From a checkpoint of a small image classifier.
Model: 24-pixel images, arch preact_resnet.
Data: trained on gratings and oriented noise at many angles and scales, 395000 training examples.
Rows from block 7 of a small image classifier, named by matrix and row number. Rows with one number belong to one channel. Each number is 500 + 25 x the weight over its row's rms, rounded and kept within 0 to 999. All counts start at 0. Numbers have three digits each.
After each channel's rows are labels from the 100 images, of 14848, where the channel reaches its highest value: "responds to" is what is common among them. Only what is clearly more common there than usual is listed. The data: gratings and oriented noise at many angles and scales.
# convs0: first 3x3 conv (model.blocks.7.convs.0.weight, 128x128x3x3, each kernel summed), inputs 0-127
# convs1: second 3x3 conv (model.blocks.7.convs.1.weight, 128x128x3x3, transposed, each kernel summed), outputs 0-127

convs0.91:471472511499466486503498506459506507490548534523492470495462516479501521507485486520525452501528495472475510486492517471499459495421474516494474489449481465475474501490521493541481505470518525489520519481508476505471500496479542482495543520453483509489475494544479487523510498505526482478491495451479536530484474496461464517485475488500545459492449461513482495541471511459518505483532
convs1.91:501535475523520510524518497518503474486481479470510516504542471504501480463488487496484529495478524548444501502474490501542491502458516524501527484557529511490423448489483498520503498526492502490499478478502506517520490515519474517521495516517551555459547490519476513501494501487526518492492479532492526481507528497467498520526537521499492556526532513518517529440539487514512493487443
responds to: dashes; fine

convs0.55:491527488523520452500475513508450476486438508463492481467491537486490522514471489504491428475508499464515526521478519497492439474436480507516497462505470483551488492487503482498494509451494503499529525510550521503506490504502515484459477496503478495485449496518478521505475467501517473503472499473520455448474460491498498501522512445469508483515492510474470494518509484478504492451496
convs1.55:455482506515562519500499493505521513517520465484525536494493451479506493500496507503535524501513489542493465516487472498542478520502510531514512490508558494408484505501508465497533519545535520501499504488492533485491503546483488537520506514518503536452524516504514490524512514472565542486522477517501494536484507481475519535509489522478506517501559495521512506483526498527541508483454
responds to: dashes; stripes at 120 degrees

convs0.100:494502460485493461520521508485411485494507513503522492509446488480485481491492494521480473514531514489534498480529471496489502513419507529507467495532523484489501470501489455506483480426494503508490502469450478523523500512525498496505516491507521501493537498530499504458493425499541481497488492502454468499453492520514490491517499448505508517480533488518498487538482517515511496452524
convs1.100:506454510502516526519516478473530492493490452483524486513487465449505521503508531508500594500524529519496468500481504503509484500461464513489493511540471512482477468482487524532519535504490544485501510466513534467474494572506484504542492506483489508497564491517485500510498500512509528493482494508506501479517484500463485516513535532508483475494525482502516494449521488487450445533448
responds to: coloured; windowed patch; kind: dashes

convs0.3:512498498474478489447493507548498479471465493480475469476507489457487543483503485498473489473502535459508521522494493499487497448526520484453479501481501515507496517462500477464460501490503504483455420507476502466514489502519456505508464526479469472457496490457523533493508487488497515525466478478514480470521501477533494490482493490491474484494443532504538464495524524454488473548492
convs1.3:443494493492517511506522524443535498462492457476482491479466524509484544516457488462521568502553464525517478483484491542479528513501481539517499490489510522481513497524496513500513499523489508520489465475530476482456478524465535517496474491525510525464495518470488497520476511472528488445492508477494475519518480518484485501492520500526534460506480518550463503473494517515520489461443
responds to: filtered noise; stripes at 60 degrees

convs0.85:484486488462480510477478517485457505478501391491531515493484495514483466562499483503477501481502454486503509448503481513462530450499495523510475493526461497485524509487471470503483493514512480512495485492521498465477499396496475520468486507498443480462503480469505477492499499511500539514493488517507479509454471506519491496503524522486517463484499507492483503501491490474529506525481
convs1.85:501510488441453543522486486516497510523499539520545558497526519494482512527508513508513429494492427478519485499518518491487551505526527488523512547498499497496520517509501505472514499505476490533514466476516517547514508513500446501558524472506497514512468520524531511528495526496541509498511522509491516507511527499508533483477511479508517515504451516510561490543502473527487525485542
responds to: coloured; very coarse

convs0.72:479513496499437402408489541475486508501514518487510505487447494496484546482518438464472462481496498485527484509504497504501492467479499501487496490499474470474516485466485503487508498491519481527491473500469500505500489480522503525463470488514467512528466503442510494494501478465499460490513501503524527512465490489486506502485522443482500534461470484470472501467503485492486508491507
convs1.72:500518463510528494596498462494493487505493475501500505471541468546488504502501462490529514512510515540478494474501533506471533497513475489511486463482510530492499457463504490505528507522501486486493465493520526495493452505519465487541550489515466506448517484464519502508491479472516498522468474466464531464540470538511449483455487521494455539491512511505491488526481478483517513504514
responds to: filtered noise

convs0.28:453474522450457480490478532482515505507511456487482502483450496472502475554467500500464514464463475484526464448523499447466503477523488470499488506499450489477495553506481478540497480478495485508483511494487508460495510481476446491438506516485465493447498500520476482491491508504489555508487517484510505509513469469518474482482486507501498449488485497484499507479548492494518485537496
convs1.28:484505487469470542491500508502496491494498540505536527486470491476499534501493472458512517493501433497579532488467487537457535445507469464505492509465502516508548484492521512521510492490472506539492531500536493546506473534501521471541495485501515489495488513510512539538446496514495471519494503483503525509543493506498525479477525479509533518497472521530528487462455485529474490501540
responds to: noisy; windowed patch

convs0.87:484487441512479459505477486532448483473490417480496490512485470507463485487490503501472457483498523508510473472488501522477511435532492507494485510544457490487542474484492475518507489470505481499474474537492525475508502444529476495499492458519450485506494503451517494489492488474500490521485490500495430519446471515511515483504497496444518469511491503485471491491499487499464483513512
convs1.87:524478512474517510488502522457498493490496479512498461537542516475511519538488506519490485522543529525535474469517510494495553516499504509490485438508493472494503530501528545473474514501486474537460487471474478485470554494538470502491497539488495523482452516441492488523517528502490512495495514474507481455489462467502490537484495527536545466535496476501487492510479522507474518561464
responds to: dashes

convs0.58:498472495451480505487496517461438481493501492500482490507473475501459540489538495506493505482526515448501489471501484522519532427546476499480454507518458501499513519500466474478501505473479479471453461464483500465511489460541478525506506488496463498514459475446503465493501485530478540510536512473523466497489449484509513478484497512511520464508522502516524490506512522487492498559501
convs1.58:487505476481463567476499488516502486515500478462543493517536501501485496514529517518497440491464489545535492504491471532473468529474508505512520446509498470507466480467475483411497482529485491515469501521474463477511498487520495512484530486505518523489492511488505503478492497488528493476467498485496435493505506501473487477498462524483483525504534504499550493505525475481458511460435
responds to: noisy; scale: fine; dashes

convs0.96:520474515522540470504497518519486517528497479548514522539476471467501486495504490473522509503501517504460481510452463491485518554446534478509477519538468513497500539493476462546490487523508509505479484528522482508490477478492514532529519475497461532534488508536535531514532499530536502489491514519496520523485445481463474494537506438499493485559489537511503466515507497501461527483527
convs1.96:493515476498454518524498469510520468498497513492467498495518489516507496503507516501497510518498494471412459502486432500552516437495500505512502508522507526460456500471477482524506525530524473475476498493489519489513510536511508525508487512503541538436487471482468471533483511449547467520497493493503535471460524512476472525525503519494496488492548488494505503533453495511521477505467
responds to: stripes at 150 degrees; dashes

convs0.71:510528490533528548455488494477444486486530474483464519502486477494489492498466502501498443523488495504503501519541475495534407469452498487500478472490461495477514466510500499506502488486486490456483507454534498509518458482467496521504514474498520497458484503507510531493458466481516473514516484545491496471529491486524485494488546507499482473438543480471490488514455497514495494480506
convs1.71:476488508464509554476471463500532509485472516476516464493503496508491498536463480505486522493492462477553477484428487503531469470461473516504517512455522474502500492476446458456509469517499498498520461464505533509476523508511534482494487518465501475509440487534463482511487533514489510468494534496507523501514499527479495518487514539500560475525511519511503509522521499475488464488456
responds to: noisy; very fine; kind: sine grating

convs0.27:511498501463499520521514509530497485530509548458490439483497484479482516486520507485477489496456440465489484523499439540504492455512506475472490528506502544458520470493436474462504494449478504517484510519503512494500443501479496522520506504506513470495515488455524500463487494508502515455486490446513512502501486535504468519467467517498506480537505506496454464533466507516490508464489
convs1.27:505530492488512532490482492498468486481495444477511509508514466526488479479467471508500472469482531580551496501466495478510496509476553491521497477526490486525478508473507486500518499553476493466494474505493447506487509511475508448525496485531537490530522508518496515485555516513509516487468499520471491469450479488489517521471551477490503568504497514523493497449509481503476448491497
responds to: stripes at 0 degrees; stripes at 15 degrees

convs0.118:511498500535499499477500532536495509491493499512508519524504508479515555501478521459515505504498486483536503524513506491485534529500517503491516507525484506522543534490522509514451523520497494490525542585536527532475503491505483526510510520488493502468434457482505521503489512490480523487502509512509431515498517509509521517484480530515522525496487482508501484366477516493506502508502
convs1.118:469495499506502406559497457468500492479480513503472516504480487528493510510482498495497400489493458480501489499489471507488474470498490505518497518548519503510479510499479481525506506483497492447491519527516530488515510529484524502459499507516499489454518570487490490516506479522497505504499509499503418503496494495482491468522527448497517477490470493492459495468463503499521495509530
responds to: windowed patch; noisy; scale: very fine

convs0.120:486474523519477481492484521467548487483494486492497463470460480495459509485462465520516413496536485454510485525497483512497465501420497507475487475488439479492467493472520501492475489512497487478499506436500501481486497465467502500500491525476500519491472474482480520482501511533515476486509496511441516485537460494502498527491488449521497478502472468501509472544471494477509505496464
convs1.120:537492468494509554514487496522460496488515549463517502499556481486514493494488499513497542527497541571452507493480505481551472482475508548489507511507520531486504510484473494513523521537479499505544493475481528503485496461516509493561453523503529510484510534516521488522501535485541513497487508484529536487499517504430494537514542530499495503530503515529523520493504540497470473491484
responds to: filtered noise; stripes at 150 degrees

convs0.11:512533495469499537462471426490495513475497551533520504501496485484480527486505470518486493522518510471483495541504520528522507453494488495470491528486503467485501499455488520508458491468520521501474490504483489504509504506535483504556498517448505495474438533499497494538487488483511494525488524482490506474502499487512498524506497521549475480554515518477583509549474468480503497512447
convs1.11:459490502544514501543493517463542496482494456450474501508471519506535459484491500494499464465524464511524512531516466515504495487505510489521497568457530513453461501502466503425537517497523525475501540485451498468479464523497522546481500512540484527456500496450501494494517491500500495497512485492485498518461488497490491470515503545496500457513521499526508510487524502500514522502460
responds to: very coarse; windowed patch

convs0.86:517471463496516430514506494493539497546502528510498484498456496498477485525500487484505527499512443481509489514517490496486546493512502501462510491514442495491486486533493506497440514450487491487480482432505501513499476450483479518507457471505467482481480462472517490512493527506506528446449493472500486522475488529472459498479532505505489462480515502513514481547528524493473451474491
convs1.86:509552499464482513500505499504492486497470534494514522486561485551481480487500522510522459483463465546504505502463515483523547530493507505509496488504513546475504474524487506503537494529468481475502478533500474511513465438456502468543475490501513504507546520519502504448480484465520479502517455499489562496484537523460530499457493480509473530508501527535522496509507495490542487495528
responds to: coloured; very coarse; kind: windowed patch

convs0.4:475510482494496503505511561494493493466497487474499526482528506502501513474517501478506460468568516480523510471562486463524501496527554499531475523472479470486510471471480494512488497494529478509494496492490431475492476502499520493500510467502490477499492480524506482483518491494479502523439447515471535476472513486584506496491484447493531488494507503508476471540505483482475495498564
convs1.4:503487500529507504517492480512509504513498489507506522487488508506514526519557534501485527509508524516627492520579484489507496503487492504504505481492488488511509488528520532497505521504502513515503499538531522495503498503519468588549555513514514539526500526520526505513487506507514490491490511479497536505519522476503467508495459527491568503455510505482507496542488512518464514483484
responds to: noisy; dashes

convs0.48:467516479481494496455494518467475482508514411474505500509453496496498435502479518495500501531511506511521501375510493462499484488468498509500502486523454493484505487497500508463537480487505490481492512489495487468491481493467486489463538507498453521443522483508472505504490496513519484485500478479496479499490486509492480467513500507486513459481534491524462514498490483481443478491477
convs1.48:509491534492505537511520476504506536515460491515492496550559490516500512538494562506484548482481524509516516482509521525524546517472496538510513527522507527504495501514510505532472528509502478468496497479528537530503528499462484515497533534505515527520525537489464501546495516531515575492505512491496534498539540535498457513461542501491525510501546494521481473464483490475517503457496
responds to: windowed patch; noisy

convs0.8:464490494420487473501508490504525507481472525483517484454461481493486444520477489471491547474515534428526495474529512472508507446480500504472500512462486515495510530509462506513498505473549495511485525534494508445509499479489478494482502538491475514494517475488515444485509516499514517524497488478501514475516496493502480506515495537465532478503479504516527477510541506463483528556448
convs1.8:490513463491508503485471517464463465466525507488508475499523488512491408475538509485484488521494483510544511489467475526494502499514481458536466540463487472480524489487522516530482498544453480504495553504508467518496464520490499488526532474469523515513501453477502476535489495496484477510477497478501508516520481481522526435515493455484477535478481502484536488513459515483513466507538
responds to: very coarse; windowed patch

convs0.97:510484466460480497470460450505509494503477540519509513493510499462485487506485517491497515481494528415511457510515508512550554433539521526462485525522453544496504501499507476476485520473530484486477476496502550511485490491534475523539466490492483474469441519458505445505495473508483548487481481486516469483503513511494500514493489520496500483543511510509534494521498512504488504490495
convs1.97:469501512510481500519497521477524496528467465478509497535539477522488468489534534522510404455514456511607484505516478484458527531491501494547495538489498505518490507517490512435497497493473478484496520520493446504509501498486520515491484493518473498497475482487483493481489493495508460495490472510472478496478464487511506465489489482510522442478453498513487486504513501506516508507479
responds to: very coarse; windowed patch

convs0.107:490524451488455495504493518546451493500510458446506536494524504512503513472506513513452505494475543484516510462505498490504481482477499523499495503523492510476488504505477466528544505486469537478502433557478498516505470505499464509528482435462480481534526507518506453500481514530498507500503521492518523484439515520502459480493508527487479500533491557515476462483538521473485490503484
convs1.107:505471510485549510503473510463487516489480460504527485498524496493479505511461492451492522501529549498520518458481494468457482509489548461471493481485520492537542468547505531518490481490467502519488487466492509531466538478459488457476507489472502490496486493494490538525508506515493482491485516483439483502500461479453523498465526483479493480504474465504449489443483523489470473449489
responds to: coloured; stripes at 0 degrees; angle: stripes at 165 degrees

convs0.63:476482510513491497448490485484491518484497508482523513481518483482496562499511511497450496467490489470484489550532516490501472494458501513456500496505462504515459522498503492507506505500501470448506539482482507524494507442465476480470498490471462504450520466529539547514502471466509505514486468505498447520464500494506534527474452505451481503510517538482512485497492474510429457482509
convs1.63:496485498486503521464492465468494493499471504501499464490544493508476541546469530487530496516520472488517525456452492523506498504497503505506472485495522463519522515471487466475508508470514497467453494540504508478512487444552509493493518499497481534486484537458506451479502503525504482506518496444477433489512487527500482482515491505503508455519506516540489504471541547467518548544460
responds to: windowed patch; very fine